{
  "inner_norm": false,
  "expert_mlp_ratio": 0.5,
  "patch_size": [6, 6],
  "width": 192,
  "label_smoothing": 0.1,
  "head_dropout": 0.1,
  "beta1": 0.95,
  "grad_clip": 0.5,
  "batch_size": 64,
  "epochs": 6.8,
  "final_lr_fraction": 0
}
Rows from block 7, named by matrix and row number. Rows with one number belong to one attention dimension. Each number is 50 + 12 x the weight over the matrix's rms, rounded and kept within 0 to 99. All counts start at 0.
# q: attention query, key and value (stacked) (model.blocks.7.attn.qkv.weight, 576x192, the q third), inputs 96-191
# k: attention query, key and value (stacked) (model.blocks.7.attn.qkv.weight, 576x192, the k third), inputs 96-191
q.134:34 35 40 22 54 55 26 36 46 41 37 43 57 46 41 44 51 36 55 50 45 26 38 45 56 35 60 36 50 44 36 57 41 44 55 50 46 45 36 65 58 21 51 55 33 48 44 58 63 55 52 52 72 21 70 72 38 44 66 61 71 50 56 28 60 40 55 59 45 52 71 50 64 48 43 69 52 41 69 50 47 44 52 41 43 51 53 52 54 52 39 63 55 43 34 45
k.134:65 55 57 34 71 64 53 73 34 38 67 34 60 36 58 58 42 56 70 49 65 50 49 40 31 71 68 58 59 41 47 66 34 54 46 50 62 38 49 69 41 48 60 48 70 58 57 84 58 33 51 46 51 68 69 63 26 49 62 52 44 33 61 42 36 65 67 49 39 54 48 40 54 40 59 47 48 42 62 38 48 48 59 40 60 50 42 42 45 58 46 62 47 62 44 63
q.135:68 40 37 55 70 53 43 64 45 25 40 66 41 62 47 54 61 46 68 40 70 60 56 52 71 50 56 48 54 33 64 45 62 63 44 34 39 55 42 45 29 61 48 57 51 75 53 57 80 57 52 47 57 43 32 71 68 49 52 67 59 51 56 49 63 39 64 42 62 51 41 33 51 48 42 55 47 60 61 39 47 52 43 50 56 36 59 58 34 58 56 49 52 36 46 43
k.135:63 80 34 43 38 45 47 57 63 55 50 46 59 58 59 64 54 54 56 42 58 48 44 65 34 64 44 60 47 42 65 50 65 39 54 58 55 46 42 58 28 40 47 55 22 58 57 56 52 52 61 24 52 51 67 69 54 36 47 32 39 40 50 44 70 64 52 64 65 35 46 50 53 51 65 51 58 42 56 37 44 48 68 51 46 28 41 46 62 34 23 54 47 46 55 37
q.136:46 53 46 65 29 44 46 45 61 59 38 50 52 38 58 41 65 64 50 54 65 60 44 34 49 46 51 42 64 35 51 46 57 48 38 49 41 62 68 29 54 48 63 61 43 54 60 27 50 51 32 58 48 54 41 77 39 48 49 34 55 62 53 64 38 51 60 42 31 53 39 59 67 64 59 49 49 54 46 37 39 48 60 42 49 48 44 53 53 60 29 44 48 66 47 41
k.136:35 59 56 52 38 38 59 36 35 48 28 50 55 53 63 50 44 56 39 40 38 48 43 48 40 31 39 30 58 56 42 52 56 61 55 45 57 41 38 63 59 42 51 45 45 40 60 54 78 32 61 54 57 43 75 55 40 33 58 46 48 41 64 49 47 56 55 39 49 40 30 47 44 56 32 47 38 49 43 52 60 24 47 49 45 47 53 63 44 31 67 26 47 50 55 62
q.137:59 53 52 61 51 45 48 57 51 30 59 31 35 32 72 55 52 66 47 57 36 59 47 43 41 55 66 41 47 40 44 55 56 48 36 45 36 43 45 57 45 65 55 59 70 45 54 46 50 44 44 45 56 53 48 58 47 53 38 45 55 42 47 62 34 53 35 65 58 64 47 35 44 53 53 60 54 64 46 42 74 33 64 43 41 40 52 49 67 51 55 35 57 40 67 48
k.137:43 56 42 51 60 54 46 43 36 33 31 50 52 53 46 31 48 39 65 37 50 55 54 46 57 70 41 39 58 47 64 45 62 56 54 63 41 39 47 41 62 43 45 56 61 68 60 63 56 26 42 49 70 35 66 62 52 37 37 52 47 70 45 41 28 39 38 55 52 60 45 46 44 66 54 57 50 35 59 52 58 55 68 52 36 49 46 41 52 47 55 46 47 28 59 39
q.138:48 43 47 34 29 35 55 81 17 67 30 28 60 41 52 46 54 37 66 52 44 55 54 61 45 49 56 58 57 36 47 35 76 30 54 36 49 46 59 51 63 68 60 37 41 46 44 48 39 50 64 41 45 56 38 68 54 62 36 50 32 56 51 55 65 57 52 43 42 29 52 48 52 48 57 43 43 37 57 51 57 34 58 61 43 57 29 69 34 56 51 54 52 47 60 53
k.138:51 59 66 77 28 42 28 67 57 42 62 59 61 50 37 68 61 32 34 54 48 55 84 59 55 66 65 66 57 49 48 60 53 56 56 40 65 49 36 46 52 25 49 56 38 47 64 59 47 37 59 54 60 53 71 31 47 55 65 27 53 39 47 23 50 49 52 39 75 36 60 36 62 55 34 56 46 31 60 44 36 49 60 59 48 40 45 34 56 36 50 57 27 67 60 53
q.139:51 57 35 37 43 45 44 42 32 57 61 62 44 40 31 37 58 56 39 67 37 46 49 67 54 50 36 54 59 44 40 52 45 67 60 43 30 35 67 54 63 48 40 60 52 50 51 42 62 57 51 40 53 46 44 58 51 48 72 36 46 46 42 41 46 42 39 55 34 84 51 45 51 47 61 61 51 45 55 50 47 56 42 53 60 52 44 65 56 47 71 61 41 49 37 42
k.139:47 55 49 42 41 47 75 77 52 53 49 49 58 66 58 47 60 59 55 57 44 57 45 81 48 44 45 51 49 56 50 61 68 50 65 55 62 52 54 45 45 67 64 56 52 17 43 42 63 52 49 56 39 55 41 59 45 34 45 52 55 52 58 55 21 65 60 31 40 41 45 47 34 57 64 66 59 33 49 45 36 57 46 61 55 64 43 47 41 46 45 43 33 52 25 65
q.140:53 50 48 48 47 42 40 57 64 40 47 48 49 56 13 61 60 61 70 53 42 52 39 32 67 75 45 55 40 44 60 50 50 65 41 39 84 42 33 57 47 72 55 28 51 51 68 54 39 66 54 55 37 55 40 39 43 42 22 57 46 31 47 41 41 54 37 23 51 40 61 46 41 56 58 27 69 45 60 36 52 40 48 63 48 45 64 59 53 44 54 50 56 66 42 53
k.140:28 44 52 44 57 47 41 53 57 39 62 56 35 54 47 37 47 45 45 48 43 68 64 49 41 57 47 56 44 54 69 22 51 46 49 57 66 69 47 48 71 38 43 57 45 54 46 75 49 30 50 49 42 76 50 47 42 59 52 71 21 55 88 63 65 62 40 59 63 28 54 63 63 40 37 65 38 40 27 35 56 78 27 51 52 28 39 34 56 63 38 31 59 61 54 59
q.141:50 57 62 37 47 43 34 48 55 44 55 45 48 43 27 71 61 56 19 50 75 37 56 39 34 46 58 48 77 40 58 59 48 36 30 40 55 42 62 47 46 36 45 61 59 47 56 35 52 46 56 36 48 29 47 40 51 30 43 54 43 55 29 81 51 34 55 88 53 56 36 28 53 57 70 44 76 55 49 45 69 49 64 46 33 47 53 44 67 51 54 40 41 61 41 35
k.141:55 37 41 50 58 41 61 35 29 56 43 50 34 44 42 41 59 59 65 42 43 41 41 46 60 33 68 60 22 45 42 45 58 45 32 54 75 56 47 48 34 39 62 89 41 58 46 39 41 56 33 43 66 21 65 72 43 28 53 73 46 38 41 48 31 72 46 70 11 41 62 49 25 54 31 53 29 50 29 74 62 35 60 56 32 66 24 61 19 46 80 45 56 55 45 43
q.142:61 40 51 64 61 54 38 33 31 45 35 74 49 45 42 36 49 43 44 44 71 38 64 67 68 31 58 53 48 42 36 40 40 50 60 47 43 57 43 45 35 45 61 48 57 57 52 41 44 56 35 65 62 44 72 61 56 39 37 39 54 37 45 55 46 52 42 47 44 58 37 44 61 62 50 42 65 69 45 50 39 62 39 41 64 53 72 58 41 57 39 46 36 65 52 68
k.142:50 35 77 58 68 31 19 53 34 43 66 34 64 67 40 61 41 53 31 43 68 64 58 70 26 34 49 35 35 43 55 65 45 29 46 40 49 45 75 60 48 33 71 48 67 62 46 41 50 53 35 65 41 50 52 49 51 47 59 41 65 61 24 56 51 55 52 45 57 51 55 61 40 62 54 54 51 54 52 55 60 37 54 95 34 32 65 23 55 27 54 54 51 44 40 55
q.143:52 68 63 40 70 44 44 57 41 33 78 50 36 41 54 46 49 50 51 40 57 50 41 55 49 58 46 70 36 62 64 51 45 51 37 53 59 52 55 48 61 45 52 24 53 49 33 47 37 36 45 75 57 34 50 71 47 40 41 31 60 61 49 49 51 64 46 36 46 65 45 57 42 64 37 54 62 37 46 57 60 69 76 47 34 42 56 53 72 68 67 40 75 33 37 39
k.143:55 60 53 36 75 50 48 67 60 63 53 58 58 49 51 57 46 65 53 49 57 44 65 39 32 42 46 50 59 39 28 56 42 43 45 41 64 46 47 50 43 53 57 78 48 44 36 38 75 58 56 52 59 62 48 38 44 49 27 65 35 42 52 54 40 30 31 65 36 41 37 51 57 78 38 51 50 51 70 42 52 60 37 55 30 50 55 71 37 56 31 11 72 61 45 67
q.144:34 47 49 23 31 58 39 45 48 49 43 64 32 69 36 59 42 43 58 74 46 88 52 26 69 16 41 57 53 94 60 45 56 55 52 43 44 31 50 64 49 72 57 44 51 37 43 61 37 46 68 39 24 44 61 81 63 89 11 52 67 54 51 58 54 30 75 36 35 44 46 34 48 60 27 44 33 50 60 61 92 63 65 83 49 12 48 40 31 48 23 26 46 60 35 57
k.144:28 60 58 43 51 46 50 56 52 33 85 66 43 61 52 43 45 52 15 57 55 55 53 43 75 45 57 55 46 62 47 36 58 50 28 35 39 64 59 45 51 45 37 42 69 24 63 71 25 61 64 47 37 65 57 49 61 42 60 72 52 78 82 53 48 55 79 57 53 25 40 63 48 46 18 38 57 43 49 45 53 41 51 39 55 45 56 37 55 30 47 43 35 51 52 56
q.145:38 57 72 24 52 61 58 40 58 51 58 45 46 52 34 76 52 70 67 31 89 35 60 61 65 47 56 45 57 45 36 50 51 61 50 40 47 42 60 31 31 45 26 57 39 34 71 52 48 52 50 44 41 52 55 43 49 58 66 42 32 42 45 32 52 45 50 60 38 42 58 49 31 56 58 60 53 47 63 51 55 45 51 54 35 63 53 51 45 76 52 48 53 51 62 29
k.145:56 53 53 47 65 73 63 73 47 58 27 50 42 76 48 35 69 56 67 43 66 51 81 60 67 63 54 52 65 55 60 52 64 83 42 67 63 51 47 21 40 19 56 69 36 72 46 28 43 62 42 36 69 28 45 54 85 57 38 71 51 48 28 48 37 79 32 55 53 33 42 41 53 34 42 57 38 44 63 44 62 54 47 50 62 37 25 45 63 61 50 38 68 71 26 39
q.146:44 56 46 42 51 47 40 44 35 51 54 40 48 57 87 29 45 40 56 81 21 71 50 42 79 41 52 51 27 48 66 37 30 61 63 47 54 55 46 53 47 58 59 43 38 26 43 72 69 60 35 70 40 49 25 43 47 45 55 56 70 52 60 38 43 55 35 77 47 44 67 60 57 68 65 52 57 37 42 23 54 49 56 76 75 08 45 42 31 42 47 50 26 50 40 44
k.146:35 35 36 48 41 40 42 49 54 36 70 49 54 34 54 55 39 19 16 56 34 56 46 53 38 51 41 68 58 41 58 53 56 61 63 40 57 35 59 50 56 51 54 30 39 46 55 74 65 47 62 62 40 55 38 35 45 44 41 60 47 54 47 37 73 33 67 77 52 46 49 43 72 40 67 52 48 62 42 45 31 46 43 38 43 34 60 49 54 58 31 61 58 22 28 35
q.147:25 37 39 52 34 45 55 52 36 23 51 43 67 42 35 57 56 41 52 43 35 70 48 45 38 28 69 42 46 52 44 36 36 32 47 48 51 32 58 35 58 53 56 44 30 45 80 47 44 56 57 43 35 48 75 40 64 60 50 60 57 43 56 61 51 41 42 61 43 28 63 61 43 60 42 73 47 58 52 33 34 39 54 72 44 54 35 62 63 31 52 55 68 45 69 64
k.147:52 50 41 45 41 53 59 62 56 51 54 61 42 42 63 45 67 51 52 56 55 66 58 38 50 34 68 38 58 58 53 61 46 55 31 52 29 26 45 49 52 69 50 55 54 44 56 58 63 50 54 39 47 46 44 50 42 61 72 45 39 45 47 62 59 48 60 35 56 61 52 51 54 70 63 31 46 51 47 57 49 56 54 47 68 63 53 50 53 44 35 51 36 66 37 36
q.148:59 60 42 50 58 44 53 54 38 60 44 67 77 48 60 62 67 38 46 41 42 57 34 46 53 72 44 27 46 64 54 52 67 52 44 81 56 53 63 63 50 35 67 40 51 34 55 35 72 28 60 29 71 50 67 58 55 36 59 51 61 75 22 55 49 21 59 42 68 48 68 55 42 71 33 70 53 39 54 28 30 49 66 64 37 39 60 75 66 36 43 52 50 43 83 48
k.148:91 57 41 66 54 26 51 33 48 55 55 36 54 32 25 64 56 58 37 73 38 35 52 41 63 65 46 47 58 52 49 56 45 39 52 73 49 54 48 58 68 54 53 53 45 50 52 51 49 45 56 63 55 39 41 67 27 47 40 43 66 41 40 30 51 59 23 52 39 74 41 50 46 66 72 43 59 54 76 44 63 64 69 78 51 62 45 67 33 58 65 54 54 33 42 35
q.149:55 20 39 57 52 61 53 37 44 54 52 45 46 48 63 59 65 34 48 37 57 62 38 62 41 64 41 48 56 53 61 61 36 51 52 51 62 40 54 31 37 69 36 49 40 36 51 51 61 44 55 60 22 57 45 39 54 25 54 53 57 61 50 40 39 36 50 57 46 33 27 55 42 42 23 62 57 59 47 32 45 54 39 68 56 49 53 51 46 27 25 61 52 31 44 64
k.149:39 54 42 52 36 25 36 35 72 54 53 32 36 51 58 50 53 20 58 66 42 48 46 53 66 30 53 52 32 33 46 62 57 50 55 36 61 38 54 38 42 57 60 47 39 71 41 47 48 66 57 45 49 34 52 70 36 51 67 57 43 56 37 72 75 53 46 49 57 51 32 35 54 51 47 48 67 56 42 51 64 46 42 68 49 54 61 61 77 54 63 56 49 34 31 48
q.150:64 53 42 57 50 56 54 42 54 41 47 65 48 68 58 49 48 41 38 55 36 57 45 66 40 61 56 41 45 51 56 76 55 35 53 58 64 52 60 38 47 40 55 67 62 44 34 43 63 48 54 44 40 50 10 45 58 49 78 59 55 62 50 40 53 42 69 48 42 69 42 48 38 63 54 59 18 47 43 48 55 24 41 63 66 54 51 50 53 34 49 50 27 71 60 40
k.150:45 47 63 64 63 19 75 65 55 71 52 42 50 62 72 49 53 39 41 51 24 41 53 79 58 49 54 48 60 48 53 52 30 42 68 60 52 57 46 45 51 52 62 51 24 42 42 65 43 64 55 29 70 39 48 57 46 47 51 57 48 63 43 57 45 73 39 29 35 52 40 58 39 36 59 44 48 41 31 44 21 47 35 58 56 37 49 61 48 52 53 46 49 07 40 43
q.151:61 46 49 34 57 39 34 46 44 75 45 64 53 62 53 54 59 52 46 32 49 42 38 48 63 58 42 46 48 69 46 54 43 41 46 65 57 54 49 70 60 35 25 49 49 45 44 41 51 40 50 56 53 56 56 68 57 44 34 60 48 58 31 49 49 78 57 36 41 55 59 51 45 64 47 63 61 53 53 52 24 52 54 47 48 32 59 53 55 50 52 37 58 61 37 48
k.151:79 47 34 29 58 61 39 52 50 46 54 53 60 37 34 59 47 65 37 76 50 69 43 47 53 46 30 47 48 41 38 46 51 54 37 48 47 43 49 81 46 68 62 59 46 46 51 39 60 33 70 57 53 69 59 48 49 68 57 47 60 46 54 64 56 48 43 46 34 52 32 61 55 48 44 63 29 70 41 67 49 53 29 57 49 50 71 27 46 79 60 67 65 35 56 58
q.152:62 58 55 57 57 40 44 38 41 54 44 53 46 45 41 40 52 41 51 31 47 53 57 60 37 70 49 55 50 44 48 40 45 52 56 46 37 57 68 27 39 53 59 35 65 51 52 47 52 62 55 67 42 66 62 47 55 47 30 39 63 60 35 42 76 70 64 51 54 61 54 54 39 56 62 52 53 42 61 59 54 58 60 55 46 39 53 64 38 34 40 64 51 47 77 66
k.152:56 62 46 50 57 34 52 58 44 59 53 41 45 52 44 56 71 43 58 73 49 45 68 53 50 58 52 61 39 54 34 42 85 45 51 62 45 28 59 30 32 40 82 48 55 59 62 24 54 41 54 62 49 47 46 52 40 45 44 47 44 51 45 53 44 64 41 52 65 65 43 49 55 58 25 66 49 66 50 47 56 37 60 64 58 29 34 51 68 47 32 62 61 33 34 13
q.153:37 54 61 60 47 69 66 40 41 42 42 56 36 57 62 39 45 38 54 44 52 53 67 51 44 47 51 66 65 45 50 50 27 19 62 58 35 34 63 23 43 42 50 56 41 53 39 56 65 58 66 44 57 30 60 56 35 64 50 45 57 42 49 40 41 59 40 60 73 59 37 28 69 43 56 54 53 66 55 49 61 43 35 65 46 49 58 57 49 46 56 46 63 64 58 60
k.153:47 43 68 55 51 56 35 74 45 69 43 73 34 66 51 63 20 57 24 52 59 41 66 51 65 39 80 42 48 55 43 59 61 48 52 54 39 41 69 46 43 56 38 41 70 37 49 52 62 72 67 42 70 34 52 52 45 47 33 44 42 37 29 53 35 54 62 53 71 61 49 35 44 59 61 30 51 67 47 28 50 49 44 52 61 46 54 43 43 40 48 35 56 29 46 55
q.154:33 41 58 50 40 50 59 25 27 42 86 58 57 49 27 46 43 62 34 22 52 38 64 48 65 49 48 23 55 60 50 37 49 62 58 75 56 52 70 37 62 37 53 38 34 29 70 27 60 37 51 83 71 50 50 38 51 64 41 46 42 39 44 43 48 65 51 44 53 71 36 40 60 47 32 47 54 51 40 68 60 30 58 26 47 47 51 34 76 33 51 54 61 33 48 43
k.154:60 46 61 30 68 20 78 62 36 71 35 51 32 51 40 43 49 71 50 59 56 73 57 35 67 20 38 38 65 59 28 56 79 36 38 29 35 60 22 55 60 57 55 47 72 37 26 45 44 58 42 36 50 51 54 42 26 69 43 66 34 65 45 51 41 54 62 43 53 55 39 50 81 55 69 21 53 56 38 59 46 80 44 39 38 61 40 56 42 31 66 28 53 36 51 21
q.155:59 47 48 52 45 43 47 51 48 46 41 40 38 44 57 59 48 59 56 53 48 49 35 41 49 34 69 49 52 59 58 57 60 47 54 43 41 53 57 47 63 50 64 63 47 48 50 55 70 52 24 49 36 27 37 43 53 56 61 48 49 53 56 55 42 47 39 53 54 48 63 58 54 48 56 43 26 76 43 40 63 50 51 59 47 60 45 59 47 58 45 51 70 57 34 54
k.155:34 29 46 46 61 42 50 68 37 42 57 52 55 54 55 43 50 53 55 40 32 49 54 54 51 62 72 54 48 30 56 40 50 58 41 54 57 56 59 52 52 59 45 47 56 57 50 48 47 66 39 80 39 52 59 50 61 44 44 58 60 48 48 47 36 53 52 39 39 53 48 42 27 44 38 51 42 54 39 38 32 53 64 38 38 59 56 35 48 43 46 43 42 53 36 55
q.156:45 64 38 42 54 21 42 51 50 37 77 50 69 39 56 53 39 55 37 33 42 58 64 51 36 40 49 46 53 51 58 76 42 64 35 23 38 64 60 40 31 59 63 44 54 73 67 60 50 47 38 35 56 37 61 42 42 39 54 43 62 59 35 58 50 40 65 48 50 33 58 44 52 46 59 57 73 70 66 48 43 43 47 54 33 52 47 65 63 62 44 61 57 31 49 35
k.156:55 59 37 57 46 59 58 34 44 48 72 54 64 59 44 60 36 55 50 55 33 47 56 63 32 45 56 59 30 49 62 53 45 73 42 41 46 46 40 32 41 26 40 58 48 62 45 41 75 45 38 48 73 51 28 75 51 52 42 45 54 48 56 49 37 68 32 53 33 39 41 55 67 61 36 48 35 38 55 50 57 58 57 52 48 65 13 52 47 52 48 41 46 40 54 50
q.157:37 45 50 53 58 67 35 50 52 65 32 72 41 57 48 37 55 41 43 67 52 63 56 55 58 49 50 72 49 73 57 64 57 57 46 32 38 50 28 67 62 50 32 49 44 49 40 60 52 29 52 67 58 48 30 52 56 64 59 62 75 48 76 49 59 44 48 60 51 61 43 56 46 63 54 68 34 60 49 63 57 62 43 45 42 43 61 42 35 39 30 73 54 50 41 49
k.157:38 46 55 37 40 61 50 55 60 53 58 22 47 37 47 46 59 25 59 43 48 35 54 67 35 48 59 76 47 48 56 49 49 61 55 46 47 43 54 40 57 42 59 54 34 64 46 49 48 49 50 71 48 47 42 49 42 50 54 50 58 66 70 48 37 40 56 53 61 63 50 55 47 32 53 52 70 30 35 59 34 61 50 68 48 45 69 68 43 43 48 35 59 35 45 46
q.158:24 63 45 62 39 59 18 59 45 71 38 53 55 55 64 79 30 65 34 56 47 43 45 50 31 63 46 57 43 48 56 44 64 73 43 55 61 62 46 35 52 49 47 28 50 38 57 43 51 58 46 39 47 60 38 53 49 56 68 18 22 60 43 43 50 32 60 37 48 40 54 75 52 55 58 42 79 36 62 39 45 27 64 48 57 69 61 65 36 60 42 62 46 37 39 44
k.158:42 71 48 66 55 47 35 49 45 58 38 46 64 50 40 59 49 29 62 57 36 52 80 40 60 58 42 67 38 65 45 57 49 56 71 48 38 69 20 44 79 09 71 46 32 61 68 36 47 47 60 45 61 50 32 29 61 85 42 39 49 52 44 35 43 44 44 30 56 50 38 55 66 67 23 69 47 30 43 50 50 51 67 27 47 48 45 47 53 68 61 40 41 30 25 42
q.159:34 36 57 41 65 46 39 52 37 68 75 49 54 46 53 59 65 39 24 48 58 67 60 68 44 39 55 26 40 37 46 65 58 48 41 32 29 49 56 35 50 57 54 55 32 55 70 66 38 56 43 35 64 58 61 64 52 34 39 47 37 64 47 64 47 37 59 72 67 45 44 47 44 45 45 49 67 49 53 39 38 44 50 51 54 49 50 47 38 72 51 46 57 38 52 57
k.159:71 27 60 43 44 44 62 47 37 62 58 41 63 44 55 75 47 45 57 43 41 36 58 37 34 73 49 58 39 57 60 64 44 47 52 55 43 64 45 45 39 25 62 53 59 71 44 40 60 37 31 54 49 35 67 48 40 48 49 38 66 27 39 56 20 53 52 45 24 73 59 46 46 53 52 58 11 43 57 47 55 41 65 71 45 41 33 58 44 60 44 23 53 52 28 45
q.160:71 60 34 42 40 45 53 48 49 57 58 84 40 40 73 45 60 34 39 30 62 55 56 52 72 51 30 41 33 62 45 51 70 47 51 29 28 67 64 65 74 51 40 23 72 69 48 40 48 31 44 62 67 52 62 63 47 68 55 68 70 52 76 47 64 44 74 70 62 66 62 77 65 51 36 61 60 49 65 55 28 49 51 64 48 31 65 47 47 39 64 55 34 44 66 47
k.160:31 15 62 46 43 47 42 53 44 36 57 60 75 58 53 68 47 44 03 39 64 27 48 55 53 36 62 49 48 52 70 60 37 64 54 62 50 49 39 50 23 51 61 41 58 27 57 66 46 53 71 37 55 49 64 37 57 56 62 64 56 28 48 57 45 39 58 51 60 56 38 45 73 59 51 39 24 39 48 43 86 42 43 62 56 31 31 52 71 32 30 37 57 55 45 67
q.161:43 35 23 48 75 64 47 54 65 42 55 41 49 82 32 50 53 34 67 48 43 70 54 36 54 46 47 37 74 46 65 63 69 52 40 47 84 58 29 56 50 42 59 66 47 56 54 33 53 35 46 31 76 56 37 50 46 46 58 45 52 56 54 41 53 46 45 38 81 52 52 46 57 48 67 57 46 63 70 50 56 63 44 47 58 44 66 51 35 44 32 46 49 33 63 51
k.161:42 59 49 46 84 61 34 25 36 39 33 70 34 60 45 47 59 37 38 43 57 60 35 49 51 65 31 45 40 47 53 45 29 47 49 63 44 42 38 50 45 30 54 52 43 62 53 47 24 58 61 52 56 19 50 41 37 45 46 52 51 39 57 41 51 84 58 48 51 49 56 58 39 33 69 62 32 29 56 50 40 47 48 52 47 44 56 47 87 44 69 35 44 55 52 47
q.162:41 92 62 54 64 43 52 62 57 66 75 38 38 51 21 45 64 54 61 56 34 36 64 53 51 53 51 59 70 78 51 70 50 56 34 48 64 47 24 48 38 62 45 53 44 61 56 39 46 71 39 31 57 32 71 49 23 48 41 42 36 52 50 39 58 48 58 57 53 49 55 56 48 39 67 47 78 46 48 24 60 63 45 44 49 34 66 66 62 50 68 31 42 78 42 45
k.162:46 34 62 37 48 44 51 48 45 50 43 17 47 42 44 39 48 44 96 53 56 50 64 43 41 48 70 74 37 48 22 42 50 64 41 60 63 64 29 46 48 57 54 53 37 57 79 61 38 61 50 51 49 49 50 51 47 44 40 64 36 53 47 56 57 80 34 58 40 68 47 42 43 51 39 55 33 38 51 32 60 56 62 52 39 22 43 36 66 43 49 61 40 59 60 40
q.163:39 70 55 58 61 64 42 70 48 37 66 64 46 46 30 60 50 62 55 46 59 27 43 57 81 45 46 39 56 51 42 42 40 54 39 50 64 47 54 34 47 43 42 49 60 49 72 50 55 55 40 69 65 73 71 58 44 49 36 42 58 34 45 55 41 57 67 44 32 65 35 64 54 72 55 58 47 31 51 49 40 60 57 38 48 45 34 37 35 55 54 67 37 75 60 48
k.163:64 64 44 71 50 56 48 37 36 62 62 62 54 52 40 49 52 44 51 30 35 57 36 38 35 51 28 22 58 41 48 43 55 36 63 57 41 41 32 57 51 49 58 47 56 49 48 61 68 19 51 51 63 48 58 61 46 49 37 49 36 40 42 47 76 43 36 46 55 37 46 62 63 61 41 46 51 50 41 48 61 34 37 69 30 45 57 61 62 37 38 40 57 62 48 60
q.164:57 43 61 48 48 43 67 38 47 44 55 62 47 52 31 33 48 21 31 60 53 54 64 28 58 60 45 45 68 49 31 59 66 39 71 40 41 32 43 41 65 46 71 57 46 71 33 52 57 47 71 66 53 62 55 16 42 43 60 62 62 59 56 63 32 60 39 46 69 44 44 61 55 57 53 39 63 57 57 38 47 60 63 55 52 50 43 42 47 71 46 45 53 36 38 64
k.164:42 44 58 58 47 36 44 53 55 56 37 68 61 46 64 48 22 65 35 29 47 43 47 41 57 32 63 78 48 56 33 70 58 38 51 24 43 55 54 52 38 66 40 69 56 40 42 57 76 54 40 44 32 62 47 58 73 37 63 44 27 58 31 47 32 78 40 54 71 54 48 62 61 61 43 65 63 53 59 53 67 67 58 44 48 66 37 36 47 58 39 42 38 43 67 49
q.165:69 40 60 55 57 83 51 32 53 48 52 63 45 47 55 50 45 56 52 59 64 44 57 38 70 44 53 44 44 30 58 46 44 45 51 37 52 28 63 50 61 52 56 51 73 45 47 47 62 43 58 50 65 35 34 60 48 47 55 44 70 48 27 56 43 63 49 32 52 52 61 55 64 31 51 61 39 60 55 47 40 42 42 40 56 62 46 52 36 31 29 37 39 55 64 57
k.165:52 36 09 56 42 45 39 66 28 40 41 51 60 44 81 59 57 56 45 46 64 32 43 62 33 44 38 58 61 41 52 48 59 52 60 69 46 33 54 64 42 67 38 38 73 50 59 42 78 62 44 39 53 56 70 75 56 69 53 58 67 58 37 57 56 56 42 39 60 42 59 43 59 54 62 59 47 37 50 40 48 52 39 73 43 49 60 42 39 51 61 57 52 32 51 56
q.166:48 56 69 94 61 72 62 46 39 35 70 47 49 56 37 54 49 49 49 60 66 47 39 55 48 40 51 54 53 48 51 50 33 52 30 84 64 74 47 41 48 72 36 51 54 49 46 31 53 33 49 53 38 45 42 59 48 28 55 42 51 43 46 42 61 33 67 37 58 48 42 58 53 32 66 56 65 38 68 44 50 58 45 43 52 41 51 55 49 65 45 52 63 60 25 59
k.166:62 66 46 61 36 52 47 42 35 46 37 45 43 47 49 38 48 22 60 66 62 55 54 58 37 41 45 57 68 52 40 38 38 65 46 69 34 69 45 69 46 50 46 57 41 45 42 49 50 56 55 32 40 40 55 30 34 59 58 73 37 48 61 61 40 60 51 53 47 49 57 53 57 60 51 29 67 50 50 38 52 56 42 46 53 52 35 56 38 51 64 45 41 50 54 61
q.167:23 45 59 32 62 50 50 33 57 51 31 46 65 42 45 48 52 43 35 46 43 56 46 47 46 43 65 65 55 40 31 48 41 58 65 58 33 49 51 49 59 59 70 76 41 30 55 36 78 51 51 51 59 30 40 39 48 59 52 75 22 54 50 52 37 28 35 45 39 55 43 39 42 41 45 59 70 46 42 28 52 43 50 25 62 52 40 47 81 36 51 46 15 43 42 52
k.167:46 51 77 74 53 57 53 62 32 57 48 86 57 35 57 64 42 55 54 38 46 64 43 44 34 55 40 54 41 65 57 59 56 44 54 27 39 79 61 40 42 55 24 52 56 36 36 71 53 42 49 42 69 77 41 47 49 48 70 40 62 31 15 45 36 64 56 49 21 53 58 46 29 48 51 57 45 49 47 52 55 33 73 57 58 47 56 28 34 74 66 50 47 43 40 66
q.168:60 54 68 45 51 44 42 44 52 49 64 53 42 47 35 56 55 45 42 54 51 38 72 52 56 78 40 41 62 41 41 58 43 66 36 49 38 50 44 42 59 62 23 50 57 38 52 28 54 47 43 58 37 60 70 41 42 54 62 57 50 40 48 58 39 58 44 38 57 48 16 60 39 51 47 52 69 41 51 50 46 72 50 56 54 39 62 38 66 52 46 50 57 70 53 69
k.168:54 33 46 45 61 51 63 51 58 59 45 44 55 40 39 41 40 47 67 54 51 43 34 62 62 39 52 53 60 59 46 42 65 50 45 51 50 59 41 44 56 39 44 65 41 57 75 54 56 47 57 51 34 47 35 67 58 53 56 62 54 46 54 50 20 61 39 54 42 42 57 46 39 63 31 50 53 61 50 68 68 40 55 58 32 37 22 53 61 32 75 58 65 56 62 52
q.169:40 28 52 51 43 78 40 35 50 41 60 61 38 56 50 52 53 48 47 46 44 56 53 64 56 68 47 59 44 71 33 48 36 55 31 54 62 47 39 74 69 51 47 60 67 49 60 39 54 53 50 63 62 50 54 45 51 35 52 46 45 46 64 47 43 62 52 41 39 59 45 55 50 34 61 82 47 50 51 56 37 47 48 34 63 50 32 41 71 43 54 57 50 71 57 66
k.169:43 43 34 63 46 62 49 36 54 56 41 43 44 53 34 51 64 46 60 58 67 56 21 23 30 41 38 31 51 46 58 58 52 51 56 25 40 46 37 41 54 79 68 56 60 47 39 50 45 46 44 49 32 61 46 48 48 39 28 57 64 33 68 55 49 53 78 52 39 55 47 57 60 53 60 42 64 56 59 51 62 43 29 61 53 58 68 51 50 58 55 59 69 34 56 80